Weights of a small model that predicts height in the pile at each pixel: norm groupnorm.
Rows from block 3 of a small model that predicts height in the pile at each pixel, named by matrix and row number. Rows with one number belong to one channel. Each number is 128 + 24 x the weight over its row's rms, rounded and kept within 0 to 255. All counts start at 0. After the name is the row's rms in percent of the matrix's.
Before each channel's rows are labels from the 100 images, of 14848, where the channel reaches its highest value: "strongest on" is what is common among them. Only what is clearly more common there than usual is listed. The data: dead-leaves pictures: piles of overlapping shapes.
# convs0: first 3x3 conv (model.enc.1.0.convs.0.weight, 96x96x3x3, each kernel summed), inputs 0-95
# convs1: second 3x3 conv (model.enc.1.0.convs.1.weight, 96x96x3x3, transposed, each kernel summed), outputs 0-95

strongest on: ring
convs0.13 099 [142 128 145  79 140 162 147 102 158 109 159  93 171 128 153 128 154  84  55 149 138 144 106 119 142 164 100 149 112 131 144 143 119 137 138 137 117 140 117 120 140  83  91  99 130 105 117 122 131 119 116 130 137 116  90 149  67 136 116 133 123 113 152 126 120 139 132 130 124  74 127 124 147 112 154 126 166 112 149 101  99  87 127 145 152  92 143 145 122 103  85 104  96 171 135 134]
convs1.13 108 [ 91 106 103  99 112  63 102 150 101 152 100 141  78  84 105 133 159 140 139 144 127 165 136 100  95 139 142  99 149 124  74  94 148 134 106 109 139 139 114  86 109 122 162 132 127 129  80 104 124  86 123 123 120  90 139 106 150 118 136 136 131 112 141 124 134 152 120 131  91 144 122 127 105 131  46 117 145 111  99 131 109 108 134 137  99 116 124 122 141  86 116 115 123 133 133 141]

strongest on: grey
convs0.88 078 [137 118 138 119 101  90 102 105  95  99 119 123 133 125 133 100  94 159 119 142  91  91 137 107 134  86 120 129 145 114 180 106 114  96 151  92 111  74  88 114 171 175 149 128 128 111  79 126 109 132 118 102 101 135 176 167 154  99 142 152 111 134 121 113 126 119 145  94 123 152 150  99  98 136 112 107 134 141 121 125 115  93 120 113 149 138 112 101 115 142 133  86 133 125  81 104]
convs1.88 110 [135  75 146 113 101 118 151 148  73 130  94 140 107 140 136 140 125 126 149  93 117 101  89 125 134 115  99 139 122 115 105 149 156 137 118 107 105 123 134 129 132 134 145 109 112  81  94  88 105 145 117 101  93 109 141 122 110 128 118 110 155 124 136 133 129 186 156 143 125 108 125 123 144 116 145  63 188 117 156  70 143 121 122 160 115 143  82 161 148 136 105 123 139 129  86 131]

strongest on: ring
convs0.69 096 [112  91  94 115 125  81  85  97 128 121 116 127 128 141 114 113 113 141 164 123  83 106 175  98 116 125 141 134 111 146 131  91 124  97 146 101  87 114 123 110  87 118  91 115 165 114 116 120 158 116 120  74 136 101 116 161 132 124 187 133 122 144 150 109 132  96  97 125 100 132  94 124 108 122 102 126 104  90 115 140 144 173 129 115 122 122 139 132  77 115 131  94 168 109 116 100]
convs1.69 132 [163 115 126 157 160  99 120  94 124 139 149 158 131 101 106 123 135 187 135 114  93 120 102 147 162 120 136 130 111 111 115 128 139 168 143 117 164 112 109 102 122 148 167 145 165 142 117 123 150 105 159 136 137 128 125 143 119 118 137 103 123 130  74 142  98 155 139 156 121 135 119 103 122 138 114  97 143 158 140 107  92 212 145 187 143  89 113 119 162 100 116 131 106 104 121 144]

strongest on: grey
convs0.95 098 [ 96 143 120 136 146 112 131 128 128 184 161 134 129 156 120 106 154 150 137 129 129 130 153 150 190 147 132 106 146 143 114 183 125 108 162 100  86 166 120 126 121 209 111 152 144 108 144 173 166  83  83 155 135 110 120 117 142 116 129 169 122 136 138 129 110 118 110 151 136 113 109 178 133 106 118 135 117 118 141 169 118 156 133 142 123 143 122 153 102 102 141 109 142 141 123 141]
convs1.95 085 [156 161 142 108 115 114 119  99 118  98 104 159 108 126 143 132 141 113 148 162 113 161 130 153 160 119 139 126 172 127 113 122  72 140  97 132 127 108 136 132 122  94 138 125 132 127 126 114 115 104 152  99 187 154 100 116 121 114 120 126 144 125 113 130 149 156 118 137 142 176 143  75  81 125 146 132 119 158 154 122 144 129 110 162  99  54 137 106 134  80 137 165 101  97 157 108]

strongest on: large pieces
convs0.71 085 [172 178 139 114 123 139 126 114 114 150 164 145 148 158 142 132 112 135 111 117 123 120 150 135 141  98 115 123 125 109 129 135 109 114  88 103 145 111 150 110 170 169 103 153 116 113 136 118 143 108 100 123 135 101  91 148 130 121  95 191 133 132 127 131 167 106 129 134 126 152  69 156 110 106 140 107 123 106 164 161 160 166 152 148 200 109 121 128  94 117 149  82 126 131 102 121]
convs1.71 079 [108 125 123 105 115  97  83 150 152 121 115 127  93 103 117 120 176 131 118 133 123 168 127 127  88 145 137 167 122 127 102  95 134 130 111 103 148 114 128 124 134 143 166 141 112 155 143 139 136 112 134  91 163 110 132 120 136 133 138 136 163 158  95 163  84 142 134 116 159 129 135  79 150 166  86 126 155 137 109 123 114  88  74 133  89 107 154 152 124 119 149 155  82 107 186 129]

strongest on: flower; grey
convs0.10 112 [106 124  93 144 120 110 137 114 107 126 147 131 144 140 100 121 144  88  86  74 122 120 100 136 141 141  71 126 105 107 144 105 118 117  80 134 115 147 109 119  95 179 130  91 127 113 130 106  98 122 124 108 125 176  96  99  98 130 111 149 106 149  95 100 108 120 114  90 129  94 132 131 153 117 126 106 102 145  83  87  72 121 111 130 119 121 113 147  92  80 134 113 147 101 120 142]
convs1.10 111 [ 79  93 155  98 125 117  71 127 151 111 110 154 117  86 132 120 143 136 172 178 127 141 140 106 118 131 126  99 140 134 113 123 124 107 125  92 111 110 141 126 145 143 150 149 110 164 139 181 174 112 151 146 175 112 137 110 182 133 139 155 133 146 149 180 128 147 160 170 124 170 156 102 123 143 102 122 131 111  84 117 125 141 151 111 103 118 133 130 131 128 139 126 117 161 152 105]

strongest on: textured
convs0.20 077 [145 135 102 143 172 125 159 141 165 133 161 128 151 119 120 124 165  98 129 137 159 132 101 119 121 151 113 132 128  97 144  82 139 127 136 113 115 136 160 134 141 157 132 113 121 137 126 143 150  75 125 139 107 116  95  76 125 133  51 146 157 131  90  96 117 146 112  98 130 103 122 149 169 123 146 117 162 105 138 140  80 164 149 147 101 113 103 161 120  90  83 101 139 113 146 141]
convs1.20 091 [123 149 176 139  96 101 111 173  85 151 170 109 118 146 175 100 134 148 133 101  88 138 127 159 155 153  81 132 125 146 121 149  83 157 121 167 131 134 108 117 122 122 119 118 125 145 129 129  73 141 152 111 142 119 150 131 100 148 132 153 132 122 109 129 134 137 161 153 148 103 129  82 126 184 177 111 126 124 139 117 156  92 111 130 130 146  74 142 132 132 141 126 106 123 134  83]

strongest on: shaded; textured; flower
convs0.79 083 [156 147 141 118 169 134 162 145 134 141 153  95 103  82  91 141 114 127  71 170 129 123 112 125 116 117 104 137 150 121 118  95 153 110 152 160 130  92 137 127 111  93 138 117 144 100 136 117 122 117  99 104 136 112 111 107  96 110  96 174 123 100 107 129 143 136 105 123 141  65  62 121 113 107 112 123 115  80  95 133 120 179 156 143 103  99 120 133 124 123 128 105 119 103 148 109]
convs1.79 114 [115 104  38 119 103  83  91 120 120 151 180 125 135 105 124  99 162 105 147  89 122 143 124 133 148 171  73 133 102 110 108 129 126 154 108 118 106 137 123  92  95 150 121 108 108 141 127 112 106 134 121 146 122 108 119 118 142 104 144 185 120 162 131 130  83 134 120 116 140 104 133 122 133 169 140 135 114 131 104 116 112  73 107 134 124 132 102 128  98 108 153 116 114 136 165 135]

strongest on: shaded
convs0.81 178 [129  97 140 128 112 110 112 118 110 167  99 101 114 119 110 138 108 123 129 136 114 107 128 134 113 119 100  96 145 149  98 134  89 119 131 202 169 132 173 194 134 170 174 138 140 132 125 157 117 126 143 144 116 123 118 147 149 116 139 192  81 131 124 121  85 125 108 130 127 111 107 135 105 155 104 139 124 121 151 137 153 159 142 150 166 128 136  97 110 137 148 183 151 126 114 104]
convs1.81 104 [134 139  95  94 158 148 121 136 139 142 166 124 103 134 126  96 124 119 136 112 107 164 106 114 134 131 140 137  93 112 128 106  80 123 121  91  91 108 132 123 110 145 178 170 131 164 146 126 161 105 133  96 144 129 123 116 116 136 122 112  62 125 131 124 102 145 118  96 124 114  87  94 139 130 103 120 130 125 118 139 112 121 185 161  90 101 143  88 110 105 124  51 111 115 102 127]

strongest on: textured
convs0.74 106 [ 92 133 141 139 121 110 116 148 132 128  80 177 144 117 128 173 146 138 179 141 139 128 139 122  95 110 165 107 150 133 110 103 119 107 128 147 165 116  76  95 121  68  92 126 134 111 135 142 109 138 106 112 109  89 132 105 118  95 101 115 114 107 110 126 118 142 112 147 135  95 133 114 125 229 102 134 149 129 128 141 128 160 102 103 105 119 127 105 108 115 148 142 127 111 127 109]
convs1.74 140 [156 147 163 125 141 126 136 122 107 148  89  80 132 117 151 108  89 125 128 134 131 113 131 141 126 141 157 146 141 150 118  91 143 145 138 152 143 124 186 191 124 102 119  94 112 125 122 109 121  81 107 112 139 133 138 112 133 179 129 131 160 117 129 123 229 123 129 132 107 124 152 128  92 121 116 135 141  97 110 116 119 133 157 119 160 125 143 154 169 159 100 166 141 119 150 122]

strongest on: mixed sizes; textured; grey
convs0.48 085 [133  90 131  86  98 100  78 109 147 129 116 145  97  97 116 113  87 137 112 104  85 117 142 135 117  89 158 129 101  99 118 117 128 117 138  92 158 104 126 137 149 151 131 118 132 112 105 138 132 113 119 127 121 133 138 144 177 113 146 186 114 106 168 114 121  84  93 106 105 132 139 105  78 154 128 118 165  91 142 140 198 121 104 117 147 110 125 126  99 106  93 126 143 123 109 114]
convs1.48 106 [164 133 180 144 109 118 142 118  92 131 101 132 158 172 172 125  60 109 134 129 117 119  99 125 120 128 126 116 133 163 131 114 117 144  88 138 135 119 122 165 134  94 121 117 113 117 136  88 113 108 101 126 160 121 146 174  71 150 156  98 116 137 120 133 192 138 139 140 116 135 141 137  92  63 132 127  99 145 131 155 121 145 125 116 135 126 132 139 125 166 121 157 130  76 123 122]

strongest on: ring
convs0.89 090 [129  95 109 126 133 116 108 147 117 102 116 113 126 122 109 116 154 113 151 124 149 137 107 140 140 117 168 112 158  71 104  92 165 120 129 102 117 145 135 120  85 111 149 145 110 115 142 123 108  78 110 105 132 126 165  53 177 109 121 128 106 124  91 131 146 115 116 119 135 112 103 122 114  98 118 128  84  92  89  85 118 132 115 120 110 155 111 144 128 140  62 161 109 121 158 105]
convs1.89 093 [134 104 151 121 147 128 125  99 182 119 104 132 122  96  97 110 115  99 115 116 119  70 134 105 130 152 152 103 125 134 123 108 130 170  92 126 141 117 112 110 132 154 201 153 161 145 114 139 157 100 135 140 110 120 121 116 147  88 135 125 110 109 118 122 114 136  66 100 104 112 139  76 110 112  99 151 135 128 127 122 120 142 108 123 120  86 142 130 148  72 155 105 104 160 130 175]

strongest on: flower; small pieces
convs0.47 092 [160 134 121 160 119 123 122 129 142 109 124 121 179 127 147 111 123 116 116 110 129 141 171  88 153 141 121 158 181 147 128 136 109 136 104  98  88 146  98  89 124 112  90 132  90  97 123 123 190 162 125 145 144 124 125 112 135 113 106 144 148 115 114 118 151 103 144 111 135 152  60 140 145 105 104 124  94 123 171 142 159 169 154 111 141 116 146 176  95 119 166 110 119 117 151 117]
convs1.47 108 [103 131 134 118 106 116  98 146 119 160 124 149 113 113 116 101 152 116 161 147 157 155 114  92 123 136 126 165 124 112 156  97 120 124 151 152 138  93 109 133 109 141 127 148  90 176 114 152 102  95 122  75 175 132 116 137 113 137 122  98 128 133  61  91 106 100 100  85 156 115 130  75 117 132 155 146  82 164 114 143 101 131 124 132  89 100 134 108  93 129 142 102 116 138 134 133]

strongest on: shaded; large pieces
convs0.75 142 [113 112 120 144 135 130 116 152 136 145 119 117 103 140 122  78 129 144 109 148 121 133 142 181  65 106 102 121 145 131 151 110 165 125  74 131 113 131 128 116 129 128 107 136 149 110 104 142 165 122 105 181 120 102  98 174 150 113 162 211 131 120 150 121 121  86 136 126 130 127  84 117  99  77 106 151 122 111 159 132 122 118 150 128 159 117 139 142  98 168 129 134 147 126 134 118]
convs1.75 098 [124 129 110 110 144 142  93 126 121 131 190 163 115 181 128 134 141 113 144 111 113 123 131 103 103 127 157 153 102 101 101 180  88 130 104 100 113 107 136  89 121 149 107 137 106 161 120  99 110 132 134 154 150 142 119 113 153 141 128 147  71 146 118 136  93 147  97 124 177 164 101 106 132 101 140 136 120 140 124 130 134  71 181 134 144 112 112 117 104 100 102 107 104 127 128 169]

strongest on: mixed sizes
convs0.5 077 [111 118 104 129  94 115 112 102  88 139  93  95 133 141 101 102 107 124 136  92 121 105 113 100 119 126 140 103 121 138 144 137 114 108  97 129 154 130  95 125  94 133  90 120 106  95 112 110 112 115  91 125 105 120 148  96 170 100 100 111 107 141 123 101  58  85 150 169  92  99  90 165 113  91 121 128 125 124 110 121 137 100 102 118  78  98 128 121  96 108 121 167 109 110 130 125]
convs1.5 102 [136 146 163 135 155 148 140 136 120 101  98 150 117 116 161 138 117 129 142 152 114 138 134 127  86 132 147 156 133 133 116  91 104 148 123 137 135 121 163 156 119  76 186 153 105 162 124 154 122  99 165 121 147 125 156 135 126 146 131 111 159 111 130 152 209 125 134 114 111 136 154 107 123 133  64 144 165  97 108 135 133 157 164 159 162 136 151 144 175 140 137 154 141 118 142 106]

strongest on: gear; ring
convs0.51 096 [114  99 137 139 129 132 110 125 108  75  99 129 117 142 113 117 123 133 157 134 116 106  84  91  67  90 159  96 130 120 135  59 136 117  75 110 173 127 116 120 121 120  52 110 134 113 123 112 130 108 110 143 116 138  92 123 116 124 132  94 111 118 108 130  94 114 121 129 141  92 150 102 106 109 119 133 132 134 138 117 161  95 122 124  86  70 124 109 103 116 120 144  98 129 139 124]
convs1.51 099 [149 107 134 121 143 162 122 141 137 156 116 106 124  95 122 128 124 107 114 114 124 115 125  98  64 185 152 136 152 118 155 131 162 109 106 138 111 157 130  93 141 101 189 117 111 145 132 111 176 134 118 111 127 114 143  90 133  69  77 156 141 164 142 133 133 165 162 132 144 133 119 154 171 120 103 125 165 137 109  96 114 123 124 155 129 143 102 177 144 116 123 113 120 158 132 102]

strongest on: grey
convs0.44 075 [129  95 108 122 141 118 120 145 160  93 168 111 143 147 132 104 117 142 111 131 141 154 157  87 102 144  76 161 143  92 160 120 106 113 151 125  82 132 143 122 142 104 140 100 113 117  85 137  91 117 121  87 131 105  74 112  88 114 107  66 160 151 104 119 143 110 135 124 128 157 114 124 147 115 132 128 148 157  72 124 107  96 141 122  87 127 118 132 153 109 150  96 143 159 125 128]
convs1.44 105 [163 126 132 149 131 109 135  87 152 142 133 172 139 139 158 118 121  81 128  87 119  78 128 160 154 123 108  99  80 118 111 147 127 135 107 153 100 101 110 126 154 135 113 149 117  99 142 126 155 132 141 115 119 127 123 130 159 141 155 115 125 116 125 124  93 114 107 108 140 107 138  95 103 150 184 140  68 136 183 152 130 143  76 129 148 134 108 187 102  98 118 141 129 146 122 156]

strongest on: ring
convs0.25 078 [102 113 120 147 133 152 145 159 153 128 131 138 148 126 117 115 123 127 107 143 143 147 109 160 130 158 130 142 106 117 188 142 136 163 115 177 167 167 169 164  94  79 116 100 115 147 125 136 129 127 159 169 143 118 111 137  71 141 136 137 127 157 127 135  85 120 157 120 149 121 127 109 134 127 157 121 130 172 127 123  71 110 127 149  70 109 152 127  98 113 163 122 114 173 121 144]
convs1.25 104 [110 132 127 116  95 128 108  94 108 138 121  90 110 132 122 121 112 126 127 126 114 110 137 121 117 123 154  94 147 125 101 113 103 113  99 126 129 122  84  78 129 137 138 137 124 135 123 154 142  98  89 103 140 107 134 115 148 124 163 100  74 110 107  69 101 119 101 129 122 137 144 125  78  90  73  98 106 106  94 163 143 122 145 142 142  68 111  97 162  94  88  93 120 122 109 132]

strongest on: gear
convs0.94 082 [119 140  54 103 147 113 110 172 135 107 114 116 132 132 107 104 133 132 117 121 108 133 119 132 111 128  65 113 110 157 137 141 142 115 116 133 116 120 131 113 106 127  94 124 156 108 126 115 122  87 109 173 103  72  81 115 121 106 136 175 120  91 133 106 118  98 127  82 115 118 118 184 101 115 100 145 147  94 112 162 113  97 145 150 115 105 126 108 116 127 122  86 105 104  94 119]
convs1.94 096 [132 144 152 176  89 158 130 117 127 150 138 113 133 149 152 159 112  79  97  70 121  76 143 141 144 148 136 126  77  80 127 131 131 121 135 156 131  98 119 117 156 120 118 153 138 101 112 187 106 122 143 126 136 179 118 167 171 151 130 106 118 129 120 133 122 146 117 143 117 130 140  93 130 126 141 111  73 118 168  87 141 110 110 138 154  94 143 159 135 123 106 130 106 135 134 153]

strongest on: large pieces
convs0.91 091 [109  61 158 123 102 134 108 113 126 104 133 103 102 108 129  98 105 108  98 128  98 120  98 136  92  93 133 132 113 147 128  89 151 107  82  93 139 106 121 126 139  76 107 126 116 123 129 139 128 159 121 147 102 153  90  89 121 116 164  93 131 122 119 127 117 137 128 177 118 134 122  83 127  66 120 111 120 110 142 116 137 117 121 114 100  93 138 107 125  82  85 130 100 153 144  93]
convs1.91 099 [155 121 177 146 115 169 134 116 109 120 101 151 120 161 128 146  80 134  98  90 142 106 108 146 130 159 130 108 147 137 106 128 134 110 126 180  91  98 104 100 112 128 121 123 100 115 112 170 144  94 125 150  83 133 140 141 126 147 104 116 149  98  78 138 119 150 150 122 105 153 110 119 159 164 146  86 126 127 179 128 133 110 128 172 148  98 153 128 151 109 137 111 124 141  74 155]

strongest on: small pieces; grey
convs0.65 131 [121 104 152 146 106 123 112 133 112 155 139 175 122 125 125 174 142 146 161 147 124 116 154 167 125 127 151  93 155 158 124 156 134 106 146  98 107 135  95  96 164 170 114 150 121 113 120 158 148 113 117 148 120 115 129 143 152 117 167 185  99 103 135 127 133 175 127 155 131 151 180 168 137 185 112 127 121 134 152 155 167 160 112 101 163 131 147 113 131 132 149 139 162 151 113 106]
convs1.65 078 [141 180 172 137 142 147 150 115 103 135 118 105 139 100 146  97  98 113 107 131 120 115 123 153 109 112 147 157 123 136 136 123 109 150 125 167 153 128 151 167 125 138 136 114 110 121 150 106 169  73 104  98 136 117 114 143 100 165 120 101 208 140 123 118 188 123 124 110 139 182 132 124 125 163 145 135 131 128 123 139 100 127 121 135 111 120 167 141 170 107 135 162 100 110 171 141]

strongest on: textured; large pieces; dark
convs0.52 151 [ 77 123  99 131 135 118 138 135 134 100 152 118 146 140 126 133 149 106  77  82 126 143  76 131  99 141  97 131  72 106 138 111 142 125 116 130 124 142 122 147 116 102 111 111 132 105 123  99 115 124 103 105 141 122  98  87  75 129 104 111 116 127 101 108 112 121 125  71 139  65 140 115 137 102 144 122 142 129 103 103 103  95 134 128  81  97 120 147 121  87  94 142 105  76 138 129]
convs1.52 102 [ 98  71 143  97 125 133  69 148 154 129 122 138 100  58 110 105 137 133 137 188 105 113 119 108 110 176 129  88 141 135 122 121 129  95 106 114 134 133 123 108 121 140 154 128 123 157 120 173 183  97 147 125 161 131 134 102 170 113 169 151 150 137 104 129 105 135 137 141 117 163 147  92 130 133  97 127 152  98 117 151 138 127 115  89 122 115 126 133 139  91 128 144 114 129 142 108]

strongest on: ring
convs0.0 109 [108 128 124 116 123 123 121 129 115  91  91 117 127  82  80 110 123 117 113 122 112 113 118 108 135 118 145 118 155 107 133 116 146 106 123 123 151 120 127  99 114  85 107 108 100 101 133 138 156 104 122  67 118 148 131  92 155 114 135  83 124 147  88 124 112 107 141 174 106 126 128 142 131 102 129 118 120 103  53 113 109 105 101 139  63 135 105 105 103 100 107 137  74 134 113  85]
convs1.0 093 [165 125 157 173 179 124 171 113 181 132 116 162 136 136 133 138 110 117 118 127 132  80 139 127 105 124 121 123 145 148 113  96 107 175 104 149 109 124 104  96 108 151 179 181 154 139 106 123 100 140 136 128 126  93 152 139  90  97 131 116  86 138 124 142 119 118  72 102 135 150 151 103 126 120 115 136 119 127 128 117 106 189 143 156 118 137 128 123 124 133 155 124 106 154 127 172]